A small image classifier, trained from scratch.
Model: 32-pixel images, arch convformer, patch size [2, 2].
Training: batches of 64, held-out accuracy 100%.
Rows from block 3 of a small image classifier, named by matrix and row number. Rows with one number within an expert belong to one neuron, the router's apart. Each number is 500 + 25 x the weight over its row's rms, rounded and kept within 0 to 999. All counts start at 0. Numbers have three digits each.
Before each expert's rows are labels from the 100 images, of 14976, where the router gives the expert most weight on average: "top examples" is what is common among them. Only what is clearly more common there than usual is listed. The data: rendered roads seen from a driver's seat, with toy cars, trees and houses.
# router: router (model.blocks.3.mlp.router.weight, 32x192, trained with AdamW), inputs 128-191
# gate: expert gate (model.blocks.3.mlp.gate, 32x96x192), inputs 128-191
# up: expert up (model.blocks.3.mlp.up, 32x96x192), inputs 128-191
# down: expert down (model.blocks.3.mlp.down, 32x192x96, transposed), outputs 128-191

# expert 6
top examples: vehicles: two; bends left
router.6:508497496483542494538520509522502501517531529520491528530520484514518466457501459489521549434489513534484517486520516474548492471486500535514466506509491490470469509504484451477502499514465509
gate.0:507546514492504546510487537497496507526460493488501514499494505494545476523439526504520526564502488500473521460565484458558486501493481477547498520508475518503456477462523475533460466502494546
up.0:557466522494499474521498531490550520485495518486511510555468492512489565488514506451482492518480469506510456473461476508488485486488517481491527519470415497506515527496483494544480492554523521
down.0:535501491490498540516526474461476506488509480487483458512512519474522485490525472451513511512475478539454480488553546548524489521513470506497510450505530462572538465458478505520507518508487475
gate.1:472479505491466524495477494502514500544508498509535479523542505504533492545515469451529488519517486492468531448471461493489455553504503514526523494445527512518525509490554455484496487505481516
up.1:473481530530491502499463541507520486514493480492499494530532527512494536515498473476557508505519477476489495480514452497487493522479507454501493494491506486550512531499495449482489486496491497
down.1:534501501501517471511457517489513512483473474524476505481507496490514531527469461510477506565510504498486491457484487504476485550457494508493481512540476501522505507505509493523463539552520520
gate.2:528498518477488516541501530474469517489509531515549527501500495489500440521483507495507487516535528476446508463524466516456547557526480493476473494514496491478495516504528473524514480518462506
up.2:522523509457494529552479544500481517501498511509497511521461501469506456497481497518470516499513548505480480440524474532446515577471475523548484479515503509496517520490496491461500489496492478
down.2:482500522506531485522538470512560507509535472496475515571486438512468497491498531498511514519520544506490487490455476511516494497516468540512450503472494514452518501486526471499485459517496514
gate.3:518530552486499512508485461451494524481483501511518515522480513510516472521496529481552542509509532525507526496505502505469522499511497526479463446490522466475528490487532476471498434494495528
up.3:522554553475500505485494466478471555483501496526506511504468479497493479507507514518546520495512533532505519511460481497491507493490469521474491461504522476494506489505544477520512440508483538
down.3:491522480456483494475485461472498489543483494529506456479497496479462507477509467503507490496504490514529521475465514471511437487528503506534494502487494469516506530542534493497491529525482483
gate.4:517565548519542500489471497505531517498494525494513503478489505501499489537513519558498501503526526506535494499468532523518521494474531474484493510520490485519468494493478493458501469502503543
up.4:515484488440485538487551470490494473492508494509521482522553476465507507471511501513504507484517484498505466498499504513476514491506470521490488515464523498528487528515551509503476506497446468
down.4:469462515528536531503463540552569472516506484524519534510542537494479490494501553520467502515501535448475490506495505506508571496453500500494459489538514522515494486431498493508494507519484522
gate.5:510479466530530459475462472500493442545524523504472517503494542456508495491502484485520515513539480476447516546541476524470510521522504481496509461480485535550526494498512500515501509492488491
up.5:535459485505461502507490477490479478500477521501484484503524532472498478534502513496485534539566476511491552495510503518525525476475503502485493504480473437455460515500457475506480482520506489
down.5:506510485525468524506485461527492508523484501477550504512511458512470508513489456526475424505498531506512477505506500525503461448531498486487469466501543515497476491476483524488527516481479491
gate.6:505489516501529470528530470516478501457497502541474503504503496504507496509487501474485473510444495519549524491487515507521492547477525535475506537531525500488508541541529474507479513487507489
up.6:470513507471486465465479488523473487513498534494513542509472513520536547541507546517482502462456458521504491505512522508472471495484545522505492545517507484478496487528487464498528517474502499
down.6:538535501488473499538517487485553504474494487487527494482505524489503506498492486471509491526494492497483492509527497531481463498496535512503454512514486495477496528510473524543470509502530498

# expert 15
top examples: dashed white line
router.15:497490521547470495516504528501497478512502508530482539455461493513504490478556540527462444470508513495489531475490447498523483479483499473458552533509514482512490516531521505503487470487484479
gate.0:581469489484494504488521499500522521463539468521497522491508497525549499511484508492490496519531481480467519527529495466495459510489475501483510523550472519479529474492487495470521497542505483
up.0:450537508513506513524460499492490465537451494476489471502502502481448507488522509496522521516474510503521467482459511527496523474515534516530491473475525491517465524501503507516491493459485522
down.0:505472489497492512532530532478511523498528512507511558484472477528479542475513484534479504445475506511510518479482470489508506489496515523491472482542497501469518511461457488471568555483511537
gate.1:501524493523494546501514480508513486482496569473487487505521473502525510485474522516514478498476519515491476496473482477484537527491508478513489455524565540521426472492538504539454495552474500
up.1:538491515450477512482504479513528492524512472497476498491505497555527505515495512503515480510518494500532519489490498493491509506462487519511492548522476542462475486498533488520530495530492415
down.1:471508466503493532534480464484514524466506489467523515480562497479532486495467525540507511454478496507519501502511530497522492489489524508565497538510521513495545477519483488505503524494518516
gate.2:497532493498468537451524515492466514525464497511470483483547493531460491485492514501517483523512520530493503567505502487486479504482494473529525519426555470530503501501529494517454483510489509
up.2:483521547516454469456534487502499489478510470554492518471510518535457506511456515544529510558486500528463499534488528502493468506493490487504497517486534464515530487506526511478473469476461510
down.2:471509532538522525518504520475512440505529449435516477505503483543468515480492537500497479448486516522498528506529455490503498459489502491527478526489485474518518494487512511526515481486521483
gate.3:474490476516521501492505482507471480478502495505522468486494490470533519489462478504525423508510515520470494514536540514492537522494502507476480493514529558482529492484577503514462508486485501
up.3:505437497549548523499516482507509498521550466522497520466519519471511482510488477507529496509508466482466510529497522475521508541493517497474498526539526515505513496448537557511494517487516512
down.3:506531520480509511486522533480539495489559509492521476492481486496510498532512474473538459459473531540487538508477510540510517503504470459453446508522503482523494499511477457462526504490474517
gate.4:469516507533508507475508503521541480512527533519506507501484497472502493508518544476529475482488495541488497507480479547475543484536505483498544471505509502507496538508539499511510497485530482
up.4:465513526517557501485499494521526485513520537497484500498466500477502509504500522480491498465497511549488483499499497511486526486528519483502552484518523514501490538490539526492518462497520497
down.4:486492478497523528478490548459477512513508480514487500513509485509543553483490479523550492536498514557500454466497552494470533497473517524524461484479475519431506504511512495500490523515468493
gate.5:473528494509485503534524505502502509471510478495507484468528491500522513499491493538494536540464501543548494460498485490527532506483489492474515521480519506528489480502502484528539544466423512
up.5:491475490491509481476478510465489490532495515520497513528438519512487511499529481462501456472541510454444490538517522496516471497505500530521461499522455520480522535488502503476455487519571505
down.5:501482524510527528518564531476484474478485516496494478497524468510509480474532490543517522530520522513488508477521486511530513514494529517460511493513488501493471542505488509536503512497464510
gate.6:523503450535486541483493528467480478481519510517474513487515438543500510502491472467509520455505491495489518485538530482548486506526528452485502502566524518497513489495504535489496488487476541
up.6:532486443520494544463492532460466489471518521490464505487524432553506512508482469448493521464494496516502538492517517495559477497515519468501515529555530518503507497513507520493486470500470532
down.6:538518524478494513467511499535479491481450492496514517501531498497491499486536542504501491571513486485464512503480520487540473502475507523521508505508504514469530509475479526493489509497488486

# expert 2
top examples: vehicles: two
router.2:518504523507499472548515489532492522490458488501468483490474499465516460496532499511490477523506519449538530505484508487460457511524506510482555477526483502532490512490529486499508552471541494
gate.0:517484466547501491438500484504539473506485522476516517495527504525489487470501520495533493510485483488473491515521470460483530533481497541436486508488476509479442503498531477526480471480477514
up.0:492497492560509516485504450502522456504501534468504545515533485467493468502490506490531483498480500467515511485509478461479544505487470553430474486516459517438496501477500528532450505483526529
down.0:508492533477482505531501506521492509488486484502477472491505444464533508529463522457513520503480505506524524527472459495494509496519450486560507531500478479509521458501535468474476476519495494
gate.1:527493537493528525511490514506499516505516499472457474476506523456521482541495487510496517568504471497509490462490505495485460523534499530503461430489486517519496487480481489538532530516475435
up.1:463513470498512481506503471498494476503477490549510515514516478489497527460535525493499481494479541471489472531475509512482555441498520483512512532543505527500515495511508530479473482526530551
down.1:494479449510458479549532533501539534481467497464503524511536490507472473542543549509490502460480491517488480521488515537461523535493519533501492518494518511480503485497453485524535491507518509
gate.2:471475459465522537462509456486464512515523481497536524519511426521524484464517464557481489487507502484481492494502512518531492524528486489490507528504520509487468502491517526530507556462496493
up.2:475501484504535501503514506492471531525491462496544530528550427499490473507526427490510520547536460483489462488502508519528502493482515502485546514489486475487480506509491465507462517505506462
down.2:509483517466496514483515516473462527527495527451496527513482505514510482535446540503483521477454534501496486544511526528503511506482487455528474526519525524523450508537498488446531493514502475
gate.3:493526534483506473521494461535473464506476482510534481486483492480458497486510487481509492459495504494528452555489494517470492504517485545490512539511486514459496499510473529525471498497514497
up.3:503493497546509554533498505460482507556531490505469498467522489504476484516482479517526513541492491514454514474507512463511526526509521477532491515512502450511508500455498475486530508475462500
down.3:468515513531494435509481451465455509504468491480514498486489510516447498525478541479484531534498533426464489513525439544530496472558485471503512511483493535482515491495440480452491545507489493
gate.4:478512484495437484529488532502525457492486527518484554517535554495495467494506484507540535455467485537499475443528538542485532529516504512507464533451445491487498493525477488501493527460487495
up.4:481500490468455521502494568521526475526495514498476527520521516511517477528520488453544485478448507546526495468539501535498519519486518483515469536489446514471485501516498504520458513438510455
down.4:506489521526541534497509507485469511492511470533465492490520486474491512534487489529519509474474459528498508541522486508486558516511501503495508502466486498491503461449507485474493496520516512
gate.5:484520524512548502513509436483495531529496532521485517495501493530532510487492524505504491456511464464447482542494486485517507530523484476506486511509511526448490494508503504533525513505452504
up.5:511502454513570512475495500503545516478531512529492526521487488515500479485500510489518504414511489521467479538537520502503505505534504478472474499537488495477461488478488519500454505486492469
down.5:506504513513460522478544501487530467495479512481523508466557461543520535504481495510506500476539512473505498500489548487528485519491521507490539497523500475500524456548479507540484518454543493
gate.6:490524513473499501533483507498519533508477468517495489533552515490468522513505491459459534557521487496537457503485481486500455499486510505475490524537543467472525457505528524507569457516500489
up.6:543518495514529507525501438504514493474494518469474470512491514524504485491478504506484502478537527455520516478570504466485472538454493520487500445487457492510529485520493495502509560572512475
down.6:504485468471537469512474492519435521473482513495535510515511481531556525480511499483481508489469458510488482536498504522493462485484486523549504471529462489495475523508550471487543488514506501

# expert 11
top examples: house
router.11:485537550532510546466492550483476455483471454514459456457488449538480511546455466499523499497506516540498481488539524510486525509493474513495545475493495522507486471507509510464481477511492513
gate.0:454476520507457549499485475491485480520483482495514507486471516497502518525491472497485476498518529490522489509438513491566492542479512459497500496499500455488521536533498461475547505518489488
up.0:532512500521534502506486455505477491503482514495511486473558459473515513488503506499528537490481490490510486464508490535477495478444505550509495522510523477480505466537527540495494495486459550
down.0:486483543505516511517473532534502498510514467473569542515485527466497500477474534499502483510477472465504516512484502473531476516500479525506501456518508459516498517508493520458481490546502521
gate.1:505497544498490512513506506490491481545504510501532507537524485461543503495496492514509515473511545499509497476488461547463477479457484505499450457486509489506492482501530536490511514530474529
up.1:502479530464534502506491477520509496523494503497499458522459513524487472498516513531493511484511516478478513486534474492507478542474452506476515477497498452525510474493507468498486541522475512
down.1:526504500501455479505511486516532517476480524479478497521488522505464528457506507499536503474490484482494517471502482503528520464523516490506475475478521484532481500498488506483535479506540525
gate.2:476505516508519514470505486489523528485481466515490487499504491529511506534497487520564488466527487488446539462508496524478487521488457473489482492530502507503505537484508526498438467467523482
up.2:511486497510502488475514480470517532467515489530490491494526502523498521560505486495546508438532455534434510478483504509503500515488459472471521511510465507514532528491519494481453489470489466
down.2:485481504499486544502515487521545521519491479490513527456474508520453491513519508462473555500492535484508493509459501495539471515500538495468469531522544538496513532498511501506464472457519498
gate.3:547486538508452568543481539499468495458532507480524469491495472500499493523487500498511501548494502525542507509525480471537483491503501475496530526543496484504475516509494471491508485490485494
up.3:460518495551504503466499474510512487472515520481480529528507503514480504488501475477488486486520521543479530505500492537492503538491508490523462470492475525479502525495483545504501500498500473
down.3:478521519482469519526519537477515484478491488515523493466501467564544495521501457489467492462500481508495425531499525493485518516501524501495542481527496509470482496502488485508479523468515503
gate.4:523461503471533551527526496510503471501494539533453510448516546502546502493491497471495507510502472488501482536502479505514486467495510461480487502466476506495456507479503530531485456520542492
up.4:454478514536477480460514521468460493532488485440511465519502482478453485528496517496516518503510491506483559466505517464476489529509486513516468478546531498517518507520493481533541525472459532
down.4:496539548498526501509494529515547466498505485526530456517507487522471480495500542487517508496538502448497514539500521504493495520462477479455531529505429512499485494491491489499485501470516506
gate.5:532505539509502514520488493489521496509465467509488470484502474519502493509475492526485458572485481491547471518511487520490513500465501511507492534479511520485560519453494511503507517527529520
up.5:522510543496487505515479490483526496511470472498496458484515478505481493506483484518507466545499492509547465507513485516492510513469516491510506518489506514480546515442494535522499523518508531
down.5:537515506464517430463539506453482462507524489492528491516542528496474521521463525480500526474491509569512474554508551528532525448492505454493453501515510487493493449453467504495508489496530514
gate.6:511492462503496495484472523452492499481507473501508483476443516480501480557468451529497522511518514497491519464537533512468535534520469502519544520501505539540524511505507473479485536499468533
up.6:500532546503507537510485466484517484438514513484516473486496507511494517540477458527452490516500521519499500519508489559491522506531514530508523468499498522487509478534504468475486539491468501
down.6:509479509508507496468503557507517513478423497515519484491512513465512537494501525480448498530486528491467532480519531506492495551528467435481489527501479518493481528524503518473497504519526520